A small image VQ-VAE, trained from scratch.
Model: 2.87M parameters, 32-pixel images, encoder arch mobilenet_v2, encoder norm batchnorm, encoder activation relu, encoder widths [32, 64, 128, 256], decoder norm batchnorm, decoder activation silu, decoder widths [32, 64, 128, 128].
Training: 3800 steps, batches of 256.
Rows from block 5 of the decoder of a small image VQ-VAE, named by matrix and row number. Each number is 500 + 40 x the weight over its row's rms, rounded and kept within 0 to 999. All counts start at 0. Numbers have three digits each. After the name is the row's rms in percent of the matrix's.
After each channel's rows are labels from the 100 images, of 14848, where the channel reaches its highest value: "responds to" is what is common among them. Only what is clearly more common there than usual is listed. The data: made-up road signs on poles. In brackets: how many of the 100, against the usual share in percent.
# conv: 3x3 conv (decoder.decb.1.1.conv.weight, 64x64x3x3, each kernel summed), inputs 0-63

conv.59 088:473508517436425506497522482422504486440555489441502438498466526539515504534486494453514566487430465510523467502443484595502525525530506519578520469425451502482557460505496525478427533483500416
responds to: green face (57 vs 7.8); teal face (38 vs 8.2)

conv.23 078:513507461568483443547520474485497533515597514521507531483491418527473436513515497479491530536402498510488469522455440497556492498518439499571525462426436546529486473469536554498529507559429460
responds to: yellow face (50 vs 8.3); blue rim (44 vs 8.2); orange face (32 vs 8.3)

conv.27 083:484497571535443545467521493484489522517557500560500445472560491569458503493456468462497508500367457482496497437448393457472522504525537537478529492458440499535481483496546465534520531527470458
responds to: white face (81 vs 8.3); black rim (27 vs 8.3)

conv.9 094:536438508533527465486520529489546510491472436539477553500513425485540476513530505418510379513534444489562498504550518488518483507493507436521484508494491486459549498487440530408604496463542467
responds to: blue rim (41 vs 8.2); blue face (38 vs 8.4); teal face (25 vs 8.2)

conv.21 083:503436555487478475561500562482528551487480440472524517466496490468497452517424397494518474493450489539531412492456532490529503502517494538507483455452557435515533523399456488482474569489437504
responds to: red face (26 vs 8.6)

conv.39 104:487532531539489477555498532484544533506549467558464491516525391498539466548508472522537455381430453471509507485476546479512536490435526525490504482546504413473524486487584460496502467437541514
responds to: white rim (38 vs 8.1); white face (25 vs 8.3)

conv.30 124:453485514493478523485517498477509486418422563497518536512438500489505465460498520474537496487450485511503467495524500524490512301482493514427459522466499480561430534506554496510526519510489527
responds to: pink face (41 vs 8.2); purple face (25 vs 8.3); blue face (25 vs 8.4)

conv.22 137:494493506517443547528380456477439524501489412461490499470532451531523486510458477492482510494500569488560491432474473544502552496488511505546498521501505485662491501489474509483528442472486535
responds to: white face (33 vs 8.3)

conv.20 114:547499502508473541425489512484509534491520536456500538489506583532492483514488476498504490462495526508518524506517544463545500522462494509469493485480497449522517504491505264490513477449522488
responds to: triangle sign (59 vs 20.1); green rim (56 vs 8.8)

conv.18 100:506499522388509457445531498439532510484435474483501472500517523443508527501525489478450566515493445479538489489536507541498510511523494479611517521529468483457474512513496500479469536485489330
responds to: green face (87 vs 7.8)

conv.26 093:459485504511468495460546543494508487481456444556511485486515427488479508483568516514497456574470450380555501480571491495513518524385530516480512487477503571496496563497447476472461505425467469
responds to: cross (48 vs 3.8); black face (37 vs 8.7)

conv.51 117:429528511518469513526490532505468519497537526475491501509498555477512471486529487481512503466474503495491520494483542500497499495471510538502512514512523460530522504499537512481241492458530488
responds to: triangle sign (73 vs 20.1); red rim (44 vs 8.4)

conv.47 078:484522604448446506482473447496520478505476505468402505507500477511384520532492424476460505537550491463532495488509422494470516481496495520530500496481368429504534501450536523478480489514519509
responds to: T (40 vs 3.6); black face (27 vs 8.7); red face (25 vs 8.6)

conv.2 108:528488496524406524564527496494541487516514501505500571524446469454543557422504613439554511516573493502529554526505520490469497538464493518441434489474478531561473570527527529446474525477475489
responds to: white face (64 vs 8.3)

conv.1 087:502507512438467523438511485403400522576432473514530513500448455451486461497516493499479522460531458511547475481583438462547543489496433468517482521521504480471546526520555487444469548498558540
responds to: brown face (59 vs 8.5); white rim (32 vs 8.1)

conv.10 092:537440516444447553430434512484494503508463465490462413526488532396536523537563534441537488537520552483536489546534511503512455503477487425581490512551489485524517537479487468432494521463499552
responds to: yellow face (57 vs 8.3); hexagon sign (41 vs 19.5); black rim (25 vs 8.3)

conv.6 113:256499514504463504524512486508488527489523510486495490448513544498522487542459506503520513486493482515495503496470530492563481521478509510511542496482485448526490500494516606507512467466491475
responds to: triangle sign (71 vs 20.1); black rim (35 vs 8.3); blue rim (32 vs 8.2)

conv.5 096:476575421589544509445505494447489454464537492535534501436446574451504502551508451470516478434517493516505503502438507488526543493514505531549533482504524384466519523492473506523541467439566484
responds to: crescent (29 vs 3.6)

conv.53 071:547453561462461544549487445500484505521562475493461469502482452466534525471423505500500497520431469493448483516541474506558503493491432519524551451522398529453441460508517482538487451566410461
responds to: white face (38 vs 8.3)

conv.62 130:538507524449465481486471478498531478495450521483500499485528469518518524512494508486491544508510486489528488518520486578509527251514515540455549506485485520479509517495509509522486500491461449
responds to: black face (94 vs 8.7); triangle sign (43 vs 20.1); yellow rim (26 vs 8.4)

conv.45 106:548490513466444513436493464507459492484550530501518499486537589517406500510424499531543648503431559499469483522492515518482474504497523511450482479475461488539487489489492445514439478492476416
responds to: yellow rim (78 vs 8.4); black face (25 vs 8.7)

conv.4 095:483559392479469507479442422481535491528471447440443473468605482534524530576452475524485522517489485486532472480513427459537463506496495518493564522548486483481544449520529451565490502508451471
responds to: white face (53 vs 8.3); heart (27 vs 3.4)

conv.7 089:542514512420513499546463472508481496482507496492529526439500511490497561579523543512515514501508543550494514482474497632535449565515503542560531501549543504480595389464501523508562490526496485
responds to: teal face (49 vs 8.2); green face (28 vs 7.8)

conv.63 085:520523507529521563527531443478534472541553520519509416479492428572554534496446479493491407533493398544480496440533439504515487501520503529525511499446454504477539526493502524533566474528412539
responds to: blue face (76 vs 8.4); black rim (29 vs 8.3)

conv.19 146:492508500423495503519535513443495483540523498489526498494470506503510504500435491445494524478516486550539486521530515290502471408550482460528461483485496472511530460469505533506494567527504467
responds to: brown face (97 vs 8.5)

conv.56 085:365456488523492548483514466516503459510514554564523499486490479557385472528508493510463506509545522529471422451593465490479515464505482486517466490477519530453473482543427532544499503566485475
responds to: purple face (58 vs 8.3); black rim (28 vs 8.3); blue face (27 vs 8.4)

conv.0 134:497537480412524541514651450474515528494465498383508519444502558511496512493480468478545520509490414516548489530485479506512509468509483527432523522492502487406508481502510453504475524505503437
responds to: blue face (100 vs 8.4)

conv.52 114:468518452512421505503549444488497512497499460420479464417467466519506533527496493466477530514480482377518503498464441510549522493454463510502556540523513525535536470468433461484481372490472525
responds to: black face (37 vs 8.7)

conv.15 091:496474603502466484498472547505521478518415456477444522472450465486515551537553401537512521510489494470407535503445429498529488524423521512472521557525484526507503471427468482481489458484429515
responds to: white face (55 vs 8.3); pink face (29 vs 8.2)

conv.32 088:525461565486410510513459561477504496490454441456486502495533439460548510512511449537493581501495487482422498497501427477521469484450484549481547519469459559505593463445517498508482427493434451
responds to: white face (41 vs 8.3); yellow face (30 vs 8.3)

conv.13 084:459536488505477493440490471506488472511482496496446488533491512450447625506492466526501466528576481378512497489543429497572555488457540524519496570548448462484491485537569495546462472492503516
responds to: black face (45 vs 8.7); T (28 vs 3.6)

conv.11 092:586518520518449490496513484449485488568569535559538511503517478543406512474456513477510468518481490521489481504567467484443539513521521536431509501473477526520537474521489325511513516512487491
responds to: green face (80 vs 7.8); yellow rim (29 vs 8.4)

conv.31 089:536534498615472508547563507599455521505454536486517479399526478470478485518504461525508504426456498515503514497459513539527481366530532477498571494456494492471481486545532480500484513513484546
responds to: red face (39 vs 8.6); black face (27 vs 8.7)

conv.42 093:484450489500479492495504519507498423502504483501435508486574505552497396542536430495501500461489489466443389480513469486450533504447519504520509466510591493503486401559454492506533563466471471
responds to: ring (40 vs 3.6); white face (31 vs 8.3)

conv.24 094:487501499470461517438522540510534501484451430511457488456513517490458432504526539534479572511468461496455461475483431475527512500539401442502543501558484532523477526497439502475541356475479482
responds to: cross (47 vs 3.8); black face (37 vs 8.7)

conv.35 101:556506603467469491516486511499547456500488462485457488481540488492563446508515524496488520506449479444486479488548507489436547510439570426486523502475473497488494443491490511488389550380455506
responds to: black face (43 vs 8.7); ring (40 vs 3.6)

conv.40 076:478480577461473581393517475488497467461485446494462529483474530492434488509567423480446562513540502471511451513579465581501495526518476481492492422493473496456479476509507479462429518514490443
responds to: blue face (91 vs 8.4)

conv.44 096:520531536530478472538442434545487494387464547584519496483462473565505555489482528500480444521527531483484477484519396359509535507530505510530514510499492549507508474481500465511531504536450489
responds to: red face (61 vs 8.6); orange face (38 vs 8.3); teal rim (30 vs 8.2)

conv.28 090:489539491437437499483515490500467517519527517484478508491521473526554386537477375523487502477443484507483560489516436486431574492510562485531535400484456450511520451522466468455510518495515521
responds to: ring (65 vs 3.6); circle sign (40 vs 19.7); black face (31 vs 8.7)

conv.49 082:524499527533430494526501470497525458490511421375479464424460475558494516515518502470492564437447492494565424486474529396493559504510492513485509456437472438511544488521504515469531478482486498
responds to: pink face (46 vs 8.2)

conv.12 136:419486539561492503510535519480535489470478453534476380479483460468511499525550495507408430486479443493418496641493512463499505503493540478505541488490486486479479479480531532513554479456519530
responds to: yellow face (82 vs 8.3)